{
  "model": "image embedding model",
  "image_size": 24,
  "targets": ["layout"],
  "num_classes": 15,
  "embedding_dim": 64,
  "mlp_ratio": 4,
  "layer_scale_init": 0.1,
  "patch_size": [2, 2],
  "width": 384,
  "residual_init": "scaled_by_depth",
  "optimizer": "adamw",
  "eps": 1e-08,
  "max_steps": 21400,
  "lr_schedule": "cosine",
  "weight_decay": 0.2
}
Rows from block 4 of a small image embedding model, named by matrix and row number. Rows with one number belong to one neuron. Each number is 500 + 25 x the weight over its row's rms, rounded and kept within 0 to 999. All counts start at 0. Numbers have three digits each. After the name is the row's rms in percent of the matrix's.
After each neuron's rows are labels from the 100 images, of 14976, where the neuron reaches its largest size: "place" is the part of the image that holds the peak. Only what is clearly more common there than usual is listed. The data: made-up waving flags.
# u: gMLP up (value half) (model.blocks.4.mixer.u.weight, 768x384), inputs 128-255
# v: gMLP up (gate half) (model.blocks.4.mixer.v.weight, 768x384), inputs 128-255
# out: gMLP down (model.blocks.4.mixer.out.weight, 384x768, transposed), outputs 128-255

u.300 085:499547471456557512497498529477509491470485500485514495526472515500487466462479502462515486463489487481527497538503512493456475477495517528512489517533468437546492469526493482500487521485500496543494495518500497483539464489499521504527456547525519454472439500511503493531498512508486480487498498519498473498510529497475483518562509492451464480492508563499497489471455490469526551478502
v.300 089:489550461499522480526484545491492479503491467468480513484447505500492485522532535473482481470487500494508462525484545484498477490495480474501484513518530461520503473498488499511483509523437518520517481509475486481533493498483521522476506522502507458475462542489473484558490520478444493453486525555506502522481520465527473520494511538454524551521457522539474473512495516492502531471511
out.300 087:497518476532530526535482507510478489478570490509532499488475487483517498552519524526513519462539532504494499492500502568476509533533543515480488503541515526508469477507507495528510518489504507517470456508494488528480527478470422516524486520484539437591506484513544493490478470502475485462499523481513518506544541531490505494485481462516441503492510471502510499499511523490504537532516
place: centre; bottom right

u.245 095:486490490512526493510495529520475528493512542443516486504447514511492483504513509435535475495516474495495479528508510471518510515458518513503462504532504495504508501491481481501452512495494523484466472516508492486507485480457474501473480523534518445508482489484467501527490519479480474490503457513475505542543476531485480479504474508482465515486474526528498475506485510491521510471536
v.245 108:492518462496508497518525524501502517497496527503540491475466502504459534503512520473509498516469510517485498509542517454499504497515501489513447514489515487512520440484515492514449492499507502517528500511500485501559497505459493574457502497528510467506481527496492502493517512506464472509503502551472476475505505497499480510503529549486484518483503517500507507462453483460527486492534
out.245 095:518462466518472510538487531520499530471464479480494488524487511502525507485487490509461490474529504501515518496454502477506472495490489495496485520554470516531521561504489555504509503511484522488493479510523505517488509502502539488494486512484496475495485511502534492465479506500492453514498515479507491488542499483479468488499491481499554517494494465510500466549472473505500474519490
place: top right

u.766 092:481472506514511534500547493549502545471526565518506459506492516552502492477525495498543494493471512478546486525483521478573523515536508476467477500487480505496478530518466516495476494479522504487496511478530506505484490452483484494469469474490498503511497510490469535492460524449527505495489499514477459512559482453534493508452487470476514496533490497511460518474496501498512489470522
v.766 085:483491515450498495496498516524523512493494475552503486498486519503482523466556437489498463497511513442512463493489518513493480501500446523477468494489521463522525504450504451497512480516486488533498478495563473484516502502514484527516508489502532477552457507469522488476516512512444458525504559526526536492494522467498463499544498525499532525476497502520518461502487463460525499487507
out.766 118:474491485513433533541527482474482497533551483460534490481504477473488492501513498536518537524480521531493503533543512507506508518478554497492499499516489494499425432519522517494513485511501475490458493462477503483478509486474518434498491479454518535488507478523452491474521498523522577499503514479477510473494491516527538486471494472478444468515493531478528518473446516529497486535494
place: top right

u.94 087:505522519466524488502517547516535529484477511500528498486448479468474505503492521470528505492464470492550493520541481472528497513516463459511433535452477487522527487502486445480453494463503495496507516495500500485502475480464486543492471509528511492516503510517516549522469503516455507498474507503482466506555514481484434516490489519499503545510513514534494487491475468440563530460482
v.94 076:474512446490520490537485515491501502503494539552557472485473507497479476461513447476523500485497459482458510499513534468508517479480524516523502552504499477492487484496494449505478494503508486490562506504524503507555496486477509555504492515535491495506463493477512492500491511506458498544501513582456494471511485477493493494545556546488478505478503514488507486521469513494489498487509
out.94 078:546505482507512516493498523476491498536531503508479487485441517546459504491496490500460543465499494508507465500492490535514502492540482523505476566472494525475517531485505511517511538475481498532517505516513493535535503500495492525430481513475512456558502523516508480468505537482507486434467498481451515512552575488483502489508496474540516543484506484516511516473515532511461498481495
place: centre

u.200 094:476511497517551475501514505536489519459471504547480496445474471546512520488486465450544511497478501508548486493467486537502510476515481498515508521487472472541493521497492458467542527488508494523528483499478478517523509476536456511503439529497478444532507533505501546517487521468482479466486495527556473512545485499513464471506498468427515514495525506546512483512507525513506514498509
v.200 068:469549473479493465516497541473469514498477487507518534502470515463510518520519542515480492495456465493509526569496512473471509489510478463534471546506514484553523457494495459508462531503502503506518495491491488499545496512462511554505510533538523474519494484516497496506482465510453496472489482545494479478466532500509475502480538515474501497509501510504506485500479521467497492536498
out.200 080:484512497472455512602495521484481533504492488480501518458505508490495522517487471520489530502534483459482552478492518468482508481514492479510483519495498477473509518504490464498502483498489503529484470460538494523505537527516523547474520488517505460508477487455460487525505524532448504521520484508488499499473514491478433515464499500478528521500496471485485448469477444493497484513515
place: bottom left

u.734 089:482532492502511512480492542480511524472484490502510511529490491508500448493493483480498464450499508512533477550473505501475500494449529516491490548529501454556519511502426457454487542469456486510510511499506519463530490491486507532518453542531523484535492498524501520527458527474498509458459511541491490520498484456487483502558492474470488505513504522516499426532459531506507591461513
v.734 079:486534474490517491551531510476486483502494531492523541486411510502512500495521537478479508484479483496507476546513477456459494509508481489513463555520452480529534461530474440511484499471536481495511488492499485479530486529467481527447513493492511476484487495520470496513475521533474495473469484539479500484469520472508459494464527529498516524536494506528517485528449486489531513511504
out.734 090:494514556525511470483448486500492471508449530506520473488492459498456470455516506497467507528491502507513514481492507504513519487514507528462493539444496497487506458517519477510498519524514497495532505489521469488513491496508498518498516495498509496457463509498448507564496492497537510528518532543496490502497555476474438488467503549472496518448482510517523482498525435486514491437482
place: bottom left

u.174 105:444509486523512533508511541464518520479498499454526485498463477511489513485467492469500513497505487494529524503507505490497495514482500493518452548503462490571507483506450465448507511462496516517475506493488495514516478482505513513489484558534510443529483478496470526533498517490488465502463516535505485515514498509461460513499492494442504497510504550560486481512444543496549520506515
v.174 095:477521434513507501549493483511491471490518529552507493469495511501494505520529489473505533513484465493482515494500524454487524487492493496486498553496508505515508488539490473517456479490510496499555506487500493500562500496460475565492491523511508488512473480505515518463516508490460501542477508572475464465499513494507505505525537578476487502470511507501501506508484520490496478511519
out.174 083:508493524485530490455491493493456517487543485478522461512519494519484473496493500527470510508477508465494493518503527535505506459500504476480500564478530524545487475533521452520492519481471470493525529493484485454468487527502527509540507542472527482478483478485560510463496481503528472548496546473481513515512458484517492476478497508511463506533550478475467516500509486502480443468462
place: top right

u.353 088:483487497517513535494516529495527492475511516473555512535442522508499524469476493448524522534527527495498487535495515484456508519485497538512478505487485494553529475531504450509464539478478495512491509525529491514491476502468483526496490520532544477541502494522516514521468498531472505513488480503502497504524517517486486480530500557474478515526550536500507440461472507468558490518539
v.353 082:506522476472550479543474525472485474492491464495495508500453516506522507538508520444509495498505447507509484485484524468466489496487466492500527499479532496500488472473518478505463508529480517532525484483488480477536474544457500528440509536543509493469477502512491491512498470533486518465490530549490520477499544464540506473468517489494476543478476533518491520514505520486490496521537
out.353 093:513518468456449547528494515458503538537529516505502521513487516467458486490477463489532500512535473501485482495496476488487553511475450498496508550510517481540516509518496427514460495500487493522456503500478473490492463540554476504487494538449511497588482543471515476435505540467497514524483537480498508460454524513516498498518494497475498494492477507502474515478512535497506532513486
place: centre

u.299 103:468534503481511499474491519484506521471484469485497489508470504503501542536479505497509491500498479482528497472483487529527480508514454511501473527493497454552490475499502506493520534461514502554464486504509474523515500477529527484495488552494515454500471492510482499512518485498496466489445484486515475506529534517485460513512478453428514501524537521555484500522480547473517504534488
v.299 105:458506461493509507545507488493508513495512562538511463488455529538498475528522482459504515526483484513503531503519515477484493495486497514477484530506528493523517511508479464472458484464497445485544523485500517472562494508476501556515507500503488489543496485498524484507499508512445512515460488558470499483504508486492485532523540558480484495471517501535518480537470541504513493486537
out.299 099:519511444500549510498503493487501484467545490486486539492453470479515470493476532490484482463524531449484507525555502451479487507467500464504518529559512510510487501519442521555557505484493515491508462506484530519522496480500528457515488524518527500497466513516528531513472465517484526495462480482517516485512479476501540480446529494500522505479488496490502521488525536490500500539515
place: bottom left; centre

u.478 098:471508489500529502504486536468532565512502501507524513498449522473477504478488465486473503489527450500538504469516527524483505498486512511502486513549492474556524522517490503498512540483521493526493493531494473522518482505514525501472514536511534433492471481512479498516517503495498499493468464529555535505475500523484482503453495491444510480473522532522489481498493535481519507506540
v.478 111:481511474503475502533507532490511507526520527552490508476480522502481493497543507500465517519484530524486512534514527460454489483508492480522484495503503494508509468518510477498445488501504473556560500477488506494568502532454497575514515500496508495506485517504505472489506489538455507511510481592479505477463519493506514478532545584475508528485505511489515508495477511475496476495532
out.478 107:513497440508556496471520509475533461464550519507506461480475490506531472463507524509476467504554501482489528512505493473480479494468456484505480542495500526493484516491407475561490483486503510491488489513511489509516498515498493494531481497502505529498490503485513504551473511503495511478475456495485500502477461473515506492505530487482492508517470488508508498486477526527503551507507
place: bottom left; top left

u.104 102:468517501490510499473504506503514488467499508478509490503483495497496517474499507488488494497487493469520509492519487495496524515478507500530471551489455479564554490537443427464500493471529501524481504484509501523494494499496478538486451552513518472533486492526494525498482517482448477507474482529526462504501514496472463519492515525458520524505520532537508483485463504464535519521513
v.104 081:479552471498569521523492522469470535507498488467486483496475547510510495544530508453502520473498460515476521502476516482473509516468525527532443517511567497532504497530496477460506501480474517529479508494487503462515463508492500509477475507528503469464462506500479496504469514502508505457484494518469511515487518518490470529465518478496482483458491545543490507537464542524518543462501
out.104 086:482507481468492502520496503492483475527505495480508517500522457485432470526469487477516488488519511493550472454509493504474518463529520483520508554480483508551509473525501485480508512485495514459511458537471534475535530491531523485490513502489532468532495449512526507453509520486496492528517537512458546486523510493501490478522494514520502477524508496478470514526507561482503476512520
place: bottom left; centre

u.27 129:462530451566525542486500515509554535514463543490462517543467506510513474483521485511491452489459573535562493532490504477495489470510551504476492504542453482526513491542508482530483582493481457500484519564486509507527446522484487501474485504475476477493484493523509486527461508480486494443475470493498485500482456494504462476510527496441529460502495517525494475496512518503516526497514
v.27 118:490536459548475501506511481461475499504478548501520507514485526525520481512519476506465540508497535518473529490514480479471497464476524522494497533563556464521518513497466476494493517470514459498533495474524518532516521538481499548495515496500475479497505475527471477493543500511474505498477489540475484505459471496522499498510521544512532512501516493498531485551492517515489488510527
out.27 126:484515487541514510520465458491483502508433454542527534473528493503527495517490507494491498495505527513494482482486476521475503514494479505459521468552527495495509476465484559494497521488514519479516498462500507539470490515495517470489474525515523547443536472501442522490454491472530506514477483482489542501517468533429542526527475538515471492527465521477526493532562544453490545487500
place: top centre; bottom left

u.748 093:472502529483547477485497541474523525480476501456531514512465531494510523526495509473516472488499426484529527497496489505486518527501470525511449535466499481549523501519492491468526530484531500517449491509505465498481493498510496514487486502522495455483493489513498504520484505507488488477460503497482477518510514489463429505515491495477492496510535530544486482496442504444532514482520
v.748 100:482489460497512484556489526458496503516495522530525522503433542532496472501525500482479500486470481525501495531479533465474471497505496517513497502506520496508484471491497471502459505491488469521539511489510501461548483543459539574490516506519490496513486494497488445531487491537475513483484519563481543491475491479524488526518512541495486518483496507497527464544483516498505512471535
out.748 085:507473432499544503472496514489528472503555537480502490503462522516535456507434514500469476500551533490474481528526496471480475484533488481510503555505493496507491534474418500541522523459487522518512518482505497501494516525504486475503495534487547455520507517515545504527472489472496498511494460512493502492492451439506509484456526470502510492492499495518473517451504554521527526511481
place: bottom left; centre

u.691 105:449524484480540505519478502495476461496492483491475503494490554526514499457494505491498498504514477496527550526487539498495485489486466519528493493477490458544493441493527507511497498518492474542493498509516480492534502513492525500500464541462494478492435512483495486526483475534484475529506526502502506499491519492511495507489510512423500502469498541484502549422510473483503520437491
v.691 114:459500518485536518491481508496502478500497460491471515501493516502504515460501520496499481508514500515513516530500539499468479519502462474524500470470490465528477439475551510535486502537459496536489497521499485500510498504484524498493491530471510500510429524493500474515505484535486498507523522507527556502495518507524496506502484498427510531484485535490505525423517475500488510465490
out.691 126:508495519466520468536512489484542526488490541489512502510510514468517511495451485512494486459491496537532525428511434494506534532502520505542531452467451510528509482556518493483505511493503483518495472512478521475507494499520469508492509478524459467502493518484511479526502491534493523484517513535507494483513531483514479487528449502492472505527504506464498507464510469542506516478502
place: centre

u.623 114:464503509478476482469560510526471516438504509490510456512520494501510540526486437486491512521533490475498514493496473509522491504476471532512491498475485481541501479474504476479514463478493523503472499453518529529481498485524471504503481500467500476538501461464497497493523525469509465528473511510498491549523531550492472545544474476464550514535531495560499517498502530514509500466486
v.623 117:463504449506471533556506505487475483493530520480474485526506471520483506535493482489465505531488470510487541488498492440459489494478503523504486539514528520554530503509468473464447489473486501498495510462511499492526482517458503490470506542460495482565500509503501526491515506494480483519489493514472496489477527507471510512479519530484545505509530507521524490533530543497523522516492
out.623 124:500513561477490473544510502513524535497494495508486530501520490498526509519530521499532468485495524507454476484509495488506527492464520475505521537462525461506503522488547434462483512479488497512493516496526526523495496500531447558461504517497521496456504509466538481495475501473489487472514509514497511488470508493512478460488524523516501509525480536464492481495519428485492509481467
place: bottom left; bottom centre